Weights of a small image VAE: 5M parameters.
Rows from block 3 of the encoder, named by matrix and row number. Rows with one number belong to one channel. Each number is 128 + 24 x the weight over its row's rms, rounded and kept within 0 to 255. All counts start at 0. Numbers have three digits each. After the name is the row's rms in percent of the matrix's.
# convs0: first 3x3 conv, stride 2 (encoder.blocks.3.convs.0.weight, 128x64x3x3), inputs 55-63, a 3x3 kernel for each
# convs1: second 3x3 conv (encoder.blocks.3.convs.1.weight, 128x128x3x3, transposed), outputs 55-65, a 3x3 kernel for each
convs0.21 098:098128136160143119144089090128128139128171128128120148156182128086128128128128128128128128149128128174091116128136090128127128133120128128062136128128096128158093114145128067112102128159180128153119128147128137128158107144168119128101128128076
convs0.22 098:111128128128128128117118107142128104167128151128133128128165128125171083128118130110142122128109095076157112146128112137152146123122118152152131128128116154138185128094141133128088128128153111097121102139112112082157130094118124165117078114152
convs0.23 100:147159128132078167158092128145128142117117128096133079128128128105094128119139152128074173128128124128136092128128105076128094114128107128152100128136094165132128116101128128119128128128119130127124125128107098118128124128150155128128143128106
convs0.24 097:114128161094128128128139093105141126156095108155128143119115092079128128105133162117128092107110119132115128158128116128128157108096124161128140128128129131128122095128103121116105129184170164138150098128128145128151117053098144117128127162097
convs0.25 100:152128197128112095102101128128149141147128130110133137076119128113087159128128076174128128112100171142094112069144128128128133112095128132123109128128117128108150078121097128124167128186104128128108127166118128099134158153107139174123130144128
convs0.26 095:172148085128102095148138125193144105102108197143128188128128128142191135107128074128150128076113150085140128108128113166122128156132099158128128095108128185116128108156130175124161128143158095086142128128160161091132128127153128128134128114164
convs0.27 097:133103128128131085135122152111128128085132091128142143140087110113113131124127087106128125118106127105136160140178128124128107190128208136157128081128144128087140143128144165070169112125128114128119097134141124128104092128174157128131161128124
convs0.28 101:086093178105122128083166155095129124119117157152190128128128156110097100085097152128116162128149128097103128108093164170124128159121128090143144176149158103135128134123128105086175101128123073198106147100111161068153107112101128128117100148113
convs0.29 100:128128102128125111108128135128128072128112125128155128124128128128132139122128128128159104128130128128128138101107118124128152128109137127139128128115125112112128131128128102128144170128118173048127128128134102130128159153084176122181128130134
convs0.30 102:112094114160128175128156087112097128103128107128128184128128128108153111128128123146128091117154128128171128128110128087081119128128166143128091128088117155131184128128143128128159174140128140105123128108088128168128128139128084127133128150147
convs0.31 095:106128128133128073176179128128103143120115148160128118154108173092168128077131170151128111096142114128164141128128128079128146161128128116126128131128128107116128101128162110176176147094122128166098135096128140128118152128114119115128128085128
convs0.32 100:128107130147151128079147111112128133123106126094129074145169174128118141143128128128115149117126128169111118079118178113128128128124171156181103128099142165128109128157153097137143128158128128143164128128128105128106134096052149140128097152128
convs0.33 095:157158116128128096140108062076090120089128108140128128128107167148128144085128128158154128119118113120087128175148128140128105071086128128128164128128165128135141107144128128153112156128091163108130148128128130166128128163093128081117141110128
convs0.34 098:182127141128128128128106128149128129101113153061176101119128128152128128128128071128128128126147117128094128128154128128128128118163115139167135083167152085133134115160153044092128100191089128120161102128139128152095144145112098093124169163146
convs0.35 100:128091128143129128145142128128163107146083128128128103110121128096128173121130137110107115128128141128128160118128116184082132078101078152120116149150113143156128128128154146153117128155139166128169123084113100149128128149152144128128118167112
convs0.36 097:128106166137128136136128144102127204147140121127089115157138128099128124125126128160128189133128128127074128130111195158128121128079128150139164126140128102128111175128120092157128123094128159118128128077181156128128136128136128109104120135128
convs0.37 098:169122128107128110128164115128128084152128083174087128128123128112139145076114150128166128128128128128125128143122140091084152128128108107111172179128128104116081128140128134139112138128136128128109088132072101128138140128128123107148128182109
convs0.38 099:112127088128128139128128115171085120153155137128128128128128152130128109128149128176084128128128186128082135128105132122120128128128112124137128128060097128128097154160165128128122048097108126172140147129128182095110129079188095128067106128107
convs0.39 097:069156130135149128105155128168128172128125170128134118133128124128128087108132128071120084121128099128128128137150128128134137128128128095152134156128145121116128128086128136160128128180122050121128082128170126128147140128128150128151124080109
convs0.40 105:152137128128128155128161133128108118109102128128128100128128091128137098144128105102123128133098150128110110140100128057138103127102192120131128101128126128147142146106150134145128128127101128137128128169115109145128128122092128155158157128128
convs0.41 101:109093128120090206125122141128128128128155152128097128141074128145128138128128128114156128128128128128128124084128168128075122128128128128136188107162128149166128150105170104126128128163128128136128100128148108134121090128128122120099155087146
convs0.42 102:105128128128096141128091141135142185128160099161158128111089146194118128128122139107118133086128128133128093128128176117128116105117059143145108101125128126142128132128110120057152128100128168128140195128140156128118095128145119117138125098128
convs0.43 100:143128113155117108089157159151142128113149072131141159108108131079159174136174119136128114147166128137128128101128131129118158163198146138084172123096154128128128106123153155158117115150130180128100152128091149122179128145056104135160097081143
convs0.44 104:149144128128116130148126127126096128124153128107095128128087126109155125100128112115096128128132141137077101088128194101178128117175116115104128143128156128128128136096113142129154064128086163128128098107128143128128128141128115128128098094128
convs0.45 095:107136128123105128128094128115100140075128113128140128104128128128161106117121125166106100128103110092128133146153150100128130085117095128215128087128084109128103128095128136128084128137126089137119169122129110128157136128148163143128188133157
convs0.46 095:112128132158183146139140109140106135161121129128101128128123165128128170108137092080099131128111128128124121091095154123097128128152128128152113053128112128071129160152128067089128105178174128114128122154107123121128093144128128128128109163128
convs0.47 097:160128108128101162154128126152124157128121107128128103161128155149171139128064103093122101132128128093128128143128128109151128128128107158101133152128159128156128164154101128099128128118147128087128136133167153128128128152164181104128137103134
convs0.48 100:128140128131134128156155120128134117128153184128128128128109128166090183150144159141135128130118128128116097075080128088128116128065128131102114160123100083105128078206115128128129114128100128129132095136146133128128128129127112133146127159128
convs0.49 097:091143113148109128128077096128123135068102153124126128165128128128097148146163112079138128081149158136106130167073151128058187098097128128105172128128145128147100148097095121147128108128151099108156128128144128128098119087128128128155116141128
convs0.50 095:153103128148141128160158120159123128177128163077128128145157108098128128089128128111150128114128128155153115089128141113126087129145158123135204161128128181155092156095128096128073128155156141096171154086160207128128106128126155128178128128084
convs0.51 095:128128105144141128131154188128109124128162087150118192177129154128128153114110110149084128138111161094162049124128166130091125128128117128094128123163128080128081104084128158128128120094128146128133126140128155139081128102128083144128096162128
convs0.52 095:128128175081128131109128102120114128125128128091147135128106082128093143136092153092128106138123157099072136128128128096159096149128116155175177142118135139128128133128134146115134128128128156159128128120167178107128128093160088168114137128128
convs0.53 098:174128128128128128130128128183128128147128155128128128151108128085103125128128135151128086111092160122128128086125128100147121108078138125079102128160128098147138137128130122128133148128175128160132128125128154169139043128128198128128089117128
convs0.54 105:128100128134121085163138150147081113124152167194126115128149164130116147159095161111158128078110128112128128128144128123120120117113128146128103128116184128156171156115219225128174117105128089144128125124113128145125064128128143161145176128127
convs0.55 098:172128099128142143128128158102128128109115128128128151158101128128189167126128146173138128128124128092154142128128101128128191092153166124156120158128138081160199146156133111113153070128083117109128146128151148128128123131128161144099128101148
convs0.56 101:128124182140128155137095128099128128136128132139132128091128113118094153149138073101122128128128100117140115120166171128143128120128106128128128135147177168128128128128128149158167134163106128157059128143107191128136128146105138170125104128128
convs0.57 098:138135128128120168060181128084099143128078149178105150127136108128172111128080136128117145101113141124128128138128128109165117128139146122153146120141103151105128107104140128128144120141148162158128128092128128147060128139076128128128128128128
convs0.58 099:124128128128147128160148128102201093126128140130128118095128128128119137128085128156142126128117073167128158124112060056118128155150128107198122128123128128128128128141119180098143128183160137129128119098128128101130112055128126125128128147128
convs0.59 099:128128186126110106135128145199128151100112076128134161137128151128097128149181108128177100104172128128133137098128149117154139116135128186138152128118078091136128134128184128132096138154074085156156135128097162115128128104147128128128123128128
convs0.60 099:145107114128128128132100127144104114102132128128111128157122147128128128128112160128128143106128111127121127176142128156103128116128128141175163091128128085165128171136136143162108079199143154121134128137128136105120137100139091082113100128126
convs0.61 101:120128151128180128122128128128074198128128128127128168128077119144096142115128177128107100128148140165134123144128103103128085129128150128088167126070158145163128128128087099146099128100103172179095128128100104107177172151117172154138128128128
convs0.62 095:128133111146128123128118128114128135093117185128163121141128128082128128092172133157114128128106153164111125065111089156157115151128135128091123118128124111088118132155128088121162092128128157128102153098131130128128119200167101129082138104130
convs0.63 100:103164146186159128120128128128141160104141105119174152127128177127107159128103144128141139128070128159134128128128116134077166142128105128147128171087137128127128143131107183185143138128128117128128103128128128128128086128167131148135096128109
convs0.64 101:094071132115128128117128128128101176128158128093093146128128197116128156178150110155092128097105128128069108128081120128128128118124120134104140128106134105139129128092095127167108128128112157128103128133128151150129094128095121128128140128148
convs0.65 095:128156201107128106178095152097150115130128131128116134128144128128096121146128114128179107128128094128114120136131134162128086128064128125128128100147096111111135162114145128128168135158155114128089158157148118128177128128152128128095089119128
convs0.66 099:128137111113139113132147160154140138096128128073140128180128080155136128101111107145183128103103109128102128141130136122128128144221089128154128118178128140128128161128167139154143187136100099120139172172107128140101146138135164128140114144105
convs0.67 099:120134146092071139124122089163140129113128122171128159087152126120121128128097093183128141123105165132137103146143120129121128127104111128177128128170165162140132128105128087093128128087133093128099128128120128113102177128128110128128128162104
convs0.68 097:128128093144184128150103165068161129119146097150132146128128128131118136088157131136104143091132121154166123136165100128087128128128128128109113101105128113131113128169128085128162144098107128128128141128153154134169149128144128128128118162095
convs0.69 103:128150155121095124096122128085128159157129126170128123093167125130161170109116128136118128150128128146177143091126094139181128128128102140099128128153104128128126138089128128173136128151141129128108154105126128097161138147147163128140156128166
convs0.70 101:121128172146169128101126108128102125068128101100111145128128128100128128128111128146099091128128093128128128069136102125128128152069128128093118094148135135165128082128128148128151113117173128115113099166128119149120125147157122086128051134128
convs0.71 107:154128144128081166128128132083152159128123128128142151128166098142128128110149117109170090104093170132181110093148139108113128128154084129167146114162128140128128157110092113167164134128082128148156128164186107128193138066159206080131076128128
convs0.72 106:121142179095148131141130161128138128121128112124128146128095128121108171128128109128128084151121140171164149105171108152145128102128143112104112128138128128164173128147138128171128097109128128128133119128070128128087135128128119128146135173138
convs0.73 095:069102123118087124152128161159109128052128155152162116068136134142131119120128165128140152210100114141128147092100128113128128120145128120128128098160153122106139126128152128128128097105090117108128128128128128080128134078073128139127127128128
convs0.74 095:128128108163096143156114128102127128147130128128123128128128128128136128128139154128142165128128158128125160128194128121128128086147128128101176154111128128127103166128114085128161161128119171123093128128119131083128097169142128138130089126164
convs0.75 108:135160087140128137184128127167128142128158128128128130156112110048155088104141176106146162128128128104128100128154132088128123128127099095115112143128128107088154134091188161128144093128127134128128117128089161128128106123076117128123128117125
convs0.76 101:107095099097128135156085178148128138128094109128128092128137149104100154128153164142126145128136109128130096128128128148090128102128153128112141190157155120149124155143128100125122146096139171134149132128128145095117137130139128128156128094128
convs0.77 102:103132165128143128128139151136150166128097112131142128128114120097132148114133126088127133132103166160121164097162128128138154125128128106136095128149128162128098138130096176128068093096137144128082128128128103138128183128128144105099128123111
convs0.78 107:128107128128178145079116128128128150128140111095132128155106083155128164128099147128164115124159111142113057126106191143138110120128128058104128128141128122154116128110128093097128128128165128119128128128145128128131128108137146108128128124121
convs0.79 098:128115170093119106128111109168128043128128128131137128128139128134116128128112141158149170128126098136128163128120131146128158157175137096128128128128142128089136134112147128111107135128168112168100128128147101106102102096167104157128139126122
convs0.80 099:103123171128110108079141128128128096128150143123151128147134105131128122128170158133128128128118116128128134159126115095128128149119128099171124128151150121161109127128188128110170155128144130068179155138128151128141117148131136166097163128128
convs0.81 100:128128143125091103142133128148100169121128128149148128140155107128132108188143128144128128161128128130128155122128166100074128056141150128128128128145156128115120159072086128134132156128128124147155149113128109128171135128135128129153141128147
convs0.82 100:109085128112128128103163102124128098157128106090123144126113128082093127162113106160112097139159103107128112176073173171094111173128130091147134128128129154153128091128134131089128098153111125128071089123142128128165156088128107117149128108160
convs0.83 097:128128128216128128097128071186128153149128128128168128184118146128138110085128106164128128128163154128042127164075128091098128091128177096126128128086144128140128128128145088191128132125167162128110180128183140128117118158139103125127128170103
convs0.84 105:142128122142128082128115117112167128089113112074099085095105128167161168153180163149128128125085077131087157096163166128173105128140140119155075125099128128077150128139069105163088128081095128149128189103128128111143150128135183143151171089135
convs0.85 097:128128150099171141117099157128128128108128135149087120128174128139114176093132128153128119128128128128128144128097107128085142147113111130128128144128169128164101128136110147093059125128182163128128098093178134129121138193156114128085107211128
convs0.86 100:142084128155128128128128135128182148111081101128110114153154107149109128196066128117128139098088097127099131099148128120120128193165121128105139160128128138128128144128088153162128161128128128128131136128134155128161128128158132158110128106095
convs0.87 106:128128119128173127082128101102132128128172128128163121136141146128108067131133164128128152096122174152136128161145148105166152095128128133109128128094128166128128063128130128123118128128105128105128128093129107083170128128150137154129105120126
convs0.88 100:146116128128146122143150139132128137077148128062135094128137085128114171112150129105128168109128095128130116124193128173161128079064111128143083089197178128122128142119125116149171173128075121154120137128120107100079161147164115128107128127128
convs0.89 099:130128162151157154128128128128126175127162151136183128159090158128169117140186147128116128128128170151124125067139116108128110128151072090131128093128139128128152128129128082128116128128128148126128128128116197143159128107137090128132104082155
convs0.90 105:148090128096096141112128091128106128081128128042128143146145128163159154092170176128087069128139118097143134128131118128128102130128136072109140133107107128094110152128126124102139128128087134130099141143128103079128120073128128104128067161122
convs0.91 100:128118128105148106158160136128128128128121128128128140088128128178088128173160128144128075137106142128128191112128128147135111094128128128129128159110142125128180084151148141128169113116085144146128124155178143128163128086169096126128128128101
convs0.92 105:123115166151094128128105128090178133171111099124128128145128128084107107118124128152066109107183128169128122141128155135074135128108128062128132128106128142128094128114132119143106123165114128149128157117128128128105118110097128168128128142132
convs0.93 097:128096143152150169125165165128083128099131125128128152128113150143128116128128134119101170128093108147115150123113176128127080123092093128128088132143126118128128095128137171128134087121128128128082121161101128128112110109128174165128117095071
convs1.21 098:128128128160128145136109186172106128128116128107158126156128128128128103137128140128117128128089077128114128115124104140164165130142149117128128128097106105128128161117146103159145141114085128130128158136164178128141128106152128166075133128115128154092160110149177107074157147130128126135153065081
convs1.22 095:092195111110095128128117101128151128151175130128128105122150128149097179128158144111133128113098150103174128100143111113128128126128128097074175128140112167161173109109128128142128127109128062101126106147154128094095128101101069150133101095161123142153126106176128128156155128128114198102112128128
convs1.23 096:101154146147133155105128128152128127128182129128110128108128113120128104103144132150128128125196103124110104128128128113101128128101082142128128132128131128128128125128098128091128174176160166093128120140128153117112113128123173128129171128128128116138119108101116128128133111198119145102113189136
convs1.24 100:128121099128106156094089151128128076105091128069128092116138154148128083128128128128146142073125128128147172114105114128139127128106128148130123128144128108107128128133128087097142142134111128169073128132110093144085160158128125130112128124102144130147128120116128128128128128117109128112130128085
convs1.25 100:128091114139117133128156164128157127075163112128167128101121116128148168114128145110128110145121127162084128160128142128105105152128083109098109105152121167129128104126098107186137140149188137128141128140138144145115128128128141133128126128175093167180183081186140128121152104137081130074107083087
convs1.26 100:119154128132144188128153128128128128150113117140128128120118167111105165100116157179128158182128139117093109102128155104128199128128110147128141128092094152128128157128128140140100138128157154101153127094128128128162124158128153168092128128152124115164136156128123144144128142123128132128128132142
convs1.27 104:125128089128152122148128153128177116128137162148128128128128113110128144119136128151100115114082128145106108143146106128142141087128127136099089086146090128149087165156128059182097128128067128123163190138154135086128128131154128128128121144128128137128122145160167115128131092128128116144128171117
convs1.28 098:144129128144106128107167137095110128101129084128128128111176128143087173093102160127132128160118141128128128128128128187119128170109149107114124055151128153164128128128090128128158128128109112138108158126128124120108102115123144097157151201128137128128128128128118135128128162136141128128085128127
convs1.29 097:128128076129139083066159109128149106129099135157163147113128129141128128128128128171098126167078128168140121128130128132129163172158140140130136177128119097123128185128128153111154125128112111108124109101113132168106095136138141128055105128078130128162128158094103128128128153128128128133137128151
convs1.30 101:122113128129116125122128093128128131077128152125103128128142128116116115128128124128131118128153142128098151128163158128159138128168128112093128128074167144160128123136128128162136149107144132128131169113128128101128088112122129151128114084107083083123106122145127128170119097128169082117135128128
convs1.31 100:140166148151184139165108139155147128161059128148130128151154128128155162126116141190145154105128170089078114122128170128078095153111153140119161108142166149128154104139216128158167128105134111170064128168096128128164139128128128094110088128138128132130168128141128128128146141091128128123139100128
convs1.32 098:159106136147135122101159166124128104113124126095155128133106176163103145106177116182159121128128128111198128128159125140133143162128073104101128128128128159148128128108119172174146111102128107110122128128128135105128128067152114145079119128119150128127095128131065134065127139131109056111100128134
convs1.33 101:161168149139100121137147132146151128128102128132096128128104132119128118092188128134101092116128165100095143159135106112057161137128126101128128150151054128123147128126149109108083128128160097113128153114094143097085128128161114188102129128088128108146127128114110133088154128128111081116098092128
convs1.34 100:160128128114149146093140128141128128128135128112100167128103128148142135140128140128118128075110128128128154135104108128133102118128128134128117146156134118123128126128153172100055128162128111105119123157104128121157128123163128128128128177128128106132142156099109163128121136108119161140126168128
convs1.35 099:143128128098175128140115095128114128128104128124147128111075148128149127096154114121128116134128060097107195089120121134133128189179128155159078108142128128146097156128128128122139128161139172128128101128140128113128128107128128128128128110128165151128137103128128128162108128128130109146136160128
convs1.36 098:102145128128099142158128132134128086172107153107137137105179153128136112110156128088097156128100128172128119170120128077137113135126159169156112128127129127166060128163126088122158163128117128115113093161142128122128127097124168148099101142119128128082148110099128118136149108128160128134142128140
convs1.37 099:128118144134141120128157119178175167128128112105180128119114128161128135156107144128079107108142097128128081140128089186145128128159114119128108124128128092096153128147137120128154128149194106134096128096128128152111141128108128083084128174191104133128128128087128097128103128093085128129128110103
convs1.38 094:118128154128076143087186106169142128060129111128152128128128128128117116124088126128128112157128174163146128128153138087128135128090151120178106131145128128126112157128141136206085153115128144117102128109123181143128128138128128122166102115150095128128128123149126085095071205122130128128166128119
convs1.39 099:146135065128142106139162128128120128128128119128096121099089128084150128128122118128128115128128143143128128128111129128120149145157082128145137128135128100128128128128161128085128119128128141128121128086142128128104150098126126180186128110117128106128128159128128134143128164165128131146069091128
convs1.40 098:112128128114129152180128141122077120129128139128165172128128147126143128113119121144128097118134105133142134128176128128128128128128097128128128153109110140128143093088168169128168097158128128168146198128150128144117084162128129128114132118177112125103173128140125123128128131155148117114128128128
convs1.41 103:086127128131128128154140128137144132128128132105128113111123080101150175175077165168169128133163128142084128128128102128128141144117145148128105128128113148112191159106104128104151131152176128128128104128116128106100128185128044124144140151128062135106128141112133118148082117128149108109146093128
convs1.42 103:108111124106093128119121128166110165128128061106128136157128125118121149092140128134128133128116128128128116158128164128117084171138135150111128066114109128128106124100086081128109113098128127100128176128128126128128187128133086128097128128129126109128115084128130128128105192129132128095138139128
convs1.43 096:128128128114128117128177102128128155128115128128128128116124128128137131136128113128097162128128128133128113147138128155148129148122142098128128105130172128095168108146101128133128128146128165128125126118099107128126094128143128128177128163114167132128144118121128142075092118111173130128099128199
convs1.44 105:128165075128097145152127128114128078126128172136128108114110139091107109133143152105108128104154107134128093136124128128138093151128098067086128103128070116128186148105122151145170115128140124137143153162085112124156128130088128138134069081154122128128128151093102126147108131145065128128149088128
convs1.45 101:155136123121169108128128128095128168099128126128128128158143167111128128128128094128161087133121089087118095128137128155097132162114150128128088128107133109199138128122128128130128156161156128078155091077128108130151128128156128128128128144183133116128136148128128102100128122093154086128139125100
convs1.46 104:158128145128128100166128102101128083128128124107088128128128122169087128092128128128108128128128173114166163137141109128128128114128147128149108128139109092148102131153159128128120128171157161128128119166128156128095094136116159155114114128128170097128128110161115117089145127162157149128076119150
convs1.47 100:114156153165128159118107139159149080163098158182105128128128115128116128128128074128183128128128147123098080105116128121173180128128128128164102118147096162114128128102131128142121171149128149131128128104155100128115088128099128110099128149128156128148153091150161128128128070121120145182133149115
convs1.48 102:119128128158071128123162139154121108128128114093149179128109159128150128144162128118117138128140149154100128146128128173157128109165128124128124166128099101120145128140128133161103159145128138096128101148107113128156128144151110116128135126113068117172103147133118145102128128128114128161126095146
convs1.49 102:128153154089128128117128128167156140124152165121098126163171149143120107128128101128116117128109092151112155121128128104203128113128138128132066096128120179127180128122098132128128133165136118131128162128140107128128128088150141094111142132064139125128148128128178128128128128116100128116156138128
convs1.50 100:128103121128122128080168161120128131164061128098161128128100128128128104122128134150128120147166151128183108156093108128111148123125128145080168166126128128128120126128128147151128128158128128160132086128124143097122130091124130122091152128152137135125128124138150169116128110119088105064139128112
convs1.51 101:116128128128128154125183128132147128148116176128151128128127104125111184128128160179070128128154128128106128126130132175192142103128162103128140111149119128128119128125128128155143165175120142152128118128158146164143128128138147146160104141167128076128125131121119134128152128128128139158082102146
convs1.52 100:153128128124094122091163128134141128166186128132128088178106157143128128125128101098128154128154128105128156128128128104156128148113094112128128128120146149093142128135158130086128098141128147142072152128106133134064129128109128126128128163123110128143112121128152153114128110108072128128120128111
convs1.53 103:123142161128132116132133112149120137153152134133128094128171128128090101128158128136146133143168128122128119123127128138142148156067128054120144156116120128102097161095169128128122152174132128128103128128163149098147106140119152128095111105173128120133169085128101128166128128059161129138132169166
convs1.54 100:160110148128150071165143128128119128160141088128167085113115096128140154161153128128125084127128129117143128125141128128209141168196128128141106141071089168151128128128171128128128174128149152128128108096120124103137128114093168133075184154128085059128151125139106128123111088128071134128103128085
convs1.55 101:146159103091160073153117128135140108157128083148128128128070101161151161146104128117124164128128135128101123144128094157157128126063092128098130135129133128128110112108119121154130126107134126103105128128128103172153165125147144128157146128112103128145107128128171128126130128152128128128128122160
convs1.56 104:134128128109161079128128097128152150153149128109156153080128128128138128167128143161163105128119168128106128193128119141138169109115133138085128130141128093100122128087149104092144128080141140132137154128127125151115128158137137129155113128122064128128128128086162144116120132142118128128105137128
convs1.57 102:112128153128129128110128178109083123092158128076119128175073170115142086104128106128128155106109136094092174098111128116155164111099128128136104146100128105128128192096134101128168105128149134128151150115128128128128152127118128127062110128124150126135152131172118128170117133128128082042128148093
convs1.58 100:128137128138092107128153128128114128117114128135168128120128135128143149139174131115147136110128128148128126176142128137128128116153125105138128128128115118132135148109103103162159164122147128128083127100128128172111093118161157138173145128119118199109128173160128160122124128132090180134120128128
convs1.59 100:127128128109128128142083087128127102128128125128137134163122133134084147128163172116097158129088189128171157128092133093129177128147128128109100128126128118128121128128139125124125128128145093128177166147143128162110128149127112105128156149155124176128093098128067106128118114090128103131128128095
convs1.60 099:149144128128115120122096185144114155131128128102134128117128128128108085120145124176079150116080154128104133163123126173138143128128093075128093128128128103121080170089134174188111128128152128163122128128138121143154159187128086155109128180128121052112128128096128134122115101128144128147128176092
convs1.61 100:103134124107155120128128134128101128128073120105176128159142128128137124128128119087163128129128162100105128086128095128089128168128069099160128181083088128113088128128164099122146154128116128119138129128161128095147128134098161067122124139106128136135143128128131137128182143128136128128120128129
convs1.62 099:128097128121128104128142162161128155162128128137128154126160128115156128128111128130128113128114129128128107162128123133128128151126128123149162128136164133094128122191161150146107173124128136105135156107128097128123142154128128200128108138161128114094118159164092160121199117155131128128102132128
convs1.63 106:128128130169126200151064080114131128193117128199128128140128130128119101141094074128128137142136148081128107097101143157126146112081092101105091122107071177179113128119141156128075137146143118145128128128118128115094103128128185101143142138156113064129128160134128108106143151091158127111101124098
convs1.64 099:171128128087156113128128128109125128128154128128128139114090128106116128104128115165115160144117108128149133145083128163137097128128128083128128117120166128128089128140139140122090163164153104094153128143132124128113161098144128128158124128128090120132100124117153128133127120151128165137112128128
convs1.65 101:107101142079097128128083160128095075114128128128098105105154149128132128170087141151179128128164109139128165121127113124128130158128160128128130128128128107132104124128128143128109099141128113130128124128168128148128094077128118128128113089128121110128152134128155095118128136128128126090177100128
convs1.66 097:151161101119112161097155109147128104086128128111128114136128121128107128128130154167089110121128141128128128126213121124128126143118163073128191133128099126128105148127128128128128148120128116128128110128163128128146127128128128131128146125094128110186163146161152160159087135147103128116076113159
convs1.67 097:149128099126128180128160128104153128180155180125149109110097128156136105119122128128128145173166173128128128085139152096148115100130124163163089128121139128128127128099135137106128095116128134115111128128145126111092099128106128092178142164128128128153128128103184167145121132080128159128128065144
convs1.68 099:156113128158057128143163129135147169090132097153097126132143113138128156119114120111117154168169103152128128152172145131145128103128156149143098107152146128158128187099142142157153124127128128117156128100134128128144128118103153093116179099128098081154128115172147188116124120128143109128112120115
convs1.69 096:152112156113109091128135156162085076120145150080112105128128164122131152172128121128138096128064130110149154089154153137128128128128101120132091128128128128125165131128156159128148152139128210139128154088128118111113125128151153128144128128108128200086128136128160073128082128128083128128105170126
convs1.70 096:165128126154134131165184128128085128160128098128125128160121122116128150117128158096153128128137171128128128089128098149146192180128124090128149128128090082095184146134098078123188114128128112104128128128141126115118128115181146138144128125128128073128128176128121125076162126155149144195128139128
convs1.71 098:147128146104106129133128169091164135148120141128170131100128106128133135163112135107082131128112068097128128164079099101093153128129111128157130101140135128116159128124128105112128128080122137082128137128141128103128092149085152175160127156136175128139128143182119126128086137128155128128128128177
convs1.72 100:137128067128174128128112128092141068166119128128149090141135087127140135128131161144128086081136142105124128103126074146128128128128141128175037118155128143128142128128167133084128127140135155128212135182128134138128056159094118128128155128138128103128144128103097128168128135128178136128079085128
convs1.73 104:095145128101128200121128128147150128109128095110184152058128092128128143128128151109155128128128158127135095128119128128120169105128116123154125083128108147140138128158128111121152128127101124108120065125135128126128134128130161149128073128128096128135158142093128174137128109083155151149128110128
convs1.74 101:149146107128128096128090130171104109119128128087145128128139109128128045128128123128129145119092143147146128152196131130089151086074141123156086128093110128142135128103085158102128121136149093128128128128066128147173096197085128095167121148128128159089128079128101118128123111128128112128128109064
convs1.75 103:128120112080128080128146142157128233128095093112128128128138109128128160079176097134124136128133138128120104128108143101124128085115184107136145128128175091176136128109099109145128154128128113070170112126131089107170141166119104110128197110163128142155141125128104128128105091156107132111117128128
convs1.76 096:159133132128111128082081106162153129186128128103086119128123128128165137128118065128099116177128128120108128128149128153128098115109108097135094159128128136128128128096097132138128133148148128129140160166118128165130173108128128104124128129076128128137090141120115152120104140150128113134128128128
convs1.77 097:121128088145079128045149086152139128128073128130124141138128130128128128136109097164134166128128128128111111128132137105128151124142128128135137159128122109128162115080124152103117193128149030127094090128128099128075163128128114128147113146163128140151105174128138106180128117097128105128128128135
convs1.78 101:169127128126083128112150099153128128093128128133143128148128117128128184078065169128128082149100128157128160115111110141128128128128128081131094128104172126095128097128135132093131128101140128115116128105138163114172127103128153128147162075144050112162164128191128070178160128128142128121128093055
convs1.79 103:167128162142128109072157144110128120136161144179128110099106149128128128114100097128110093108128147106139144128148128119085154097120128094121128166127128092128128128143128139084142128128101111128129129101104128133170126118128159128132150131086099128151116142165114162171097128122121155148146149112
convs1.80 098:128124128124127128096164128115130150103131101075137081102128128128128120080118128086128171128128118146128128152128098128128128123129137086097128108135106147140107128128140128186123134098094139137091123108128128128158087123144102166168141114128119098128128128155136161128164116128155163098169081139
convs1.81 099:128086128128128116121140144081128089096128148086095156120113133112176128150123172128153103160128122141119128131100111112128066157150128153149134152128128115124169095133128137168067110153120118128164156075156128124162157130145128160128108097128128128145134128128189139133128151062128136101124163147
convs1.82 105:128133128141103128158128124128109128128128170116145174128056128107148181123143134141093111127128116132141146155128128190128120128084125128128116128086128128128128128119114182096130129127080171111126131144128128104109128128094107139118135128128180127064129126066097128156132181128158128128140128102
convs1.83 103:137128128142091108098128119128111121149144156145104109121120099150114112141135060168193151077084128120139128142150149148178140128159128115181093105128146100122128172127128117118122128128120128105158101128144128150125134141113128128143108128128128128128128128128117149141123122065119145099154076074
convs1.84 101:128131128108128139128158167105137093129076128128144136099157164134163167120128154085131140128085128161128128092118156107128155130115084144141128128128128128111128157131122128128146128159128094117129128123128083128173096168098118128132119152113086128133104096169128138112137143128128128122128128167
convs1.85 098:104128128181128102136066075128126128107152128089102128120141146128108128096143079118116102119128138128136128128090103128128125174113155140128128128131128125136143128112110128132128122141128128140124171132105163163083128128095110128113128095128154117093128128087154104144113104128099128132128137128
convs1.86 098:114138073115070150128136105119128128110148136181128152129183105128217162106091089128128128161156128155125128139130128103106127149128148128094167128184083133086124128128095117128168125212112120082128128137128128128130128161125143128128138125151151101164101128178137098100128128128128173128146128136
convs1.87 101:147183114118174138082113128118122113152139128133128182135128164140109162085143126128070135090128140144128128128128138128128135128092128128154126173083123107178128128087128169106128134128180128078128173103118128142097128128149105074154098086146098127128113128128169128104108128139128118145142128117
convs1.88 100:120091130160095152116143135158129082128128128128192153143120163146129132139087129143128128109168144140115096147121103130128108203128191128128134128091195128127102096128128127151141112128128143130154125104128128146139108128128134114120130117128110139128151128098166153128136110175135128090141128129
convs1.89 096:135127122092128086116160150128120150128128128134128112152128155113117118145082128075117160168082103151164138128113101100134093178141127128153097094132128132135125116131128120123156149141128141098167128161155128128128104110128163144128136076163091128171173128122128164123128128128128128144163160124
convs1.90 097:128177130140132150128124122158128161128128141128128145136128096094190128086128182107128092128128128168111153128108150128192124128194128130128079086102128128128097148128110086149121209151128092154180103126106128128162063098149138098128117128128112103123128128128104128138128120098128128109128102156
convs1.91 097:132143100173092161111083128128075169096052095116128134155130128107105128128128128133167137075128169128110108157172125110128116106122157128117166171114128081161165122128149119077128128155098159169188082128139115133152148146128128168113099137128121155128115120112164128095090128137098137140164077117
convs1.92 094:167158112150128150134105095095128128155127143103128128128109128119128156123128120101110112118128177161089129124103200138121126128160135097128124067094095127128117147128128128129143121155115128128125163149128174128128106124048128103042128128128157124128093128110108158103123185102133128128141072128
convs1.93 101:148136134147103128118163128129128128070109155128150128128112080085128131153128111128129172105116150128141101127137112122128131128140128157098128088178151147128117128167096086128090128128128128128128110128139147126136129094159109128069103084129147177128138134145114096074096183128172128117108167150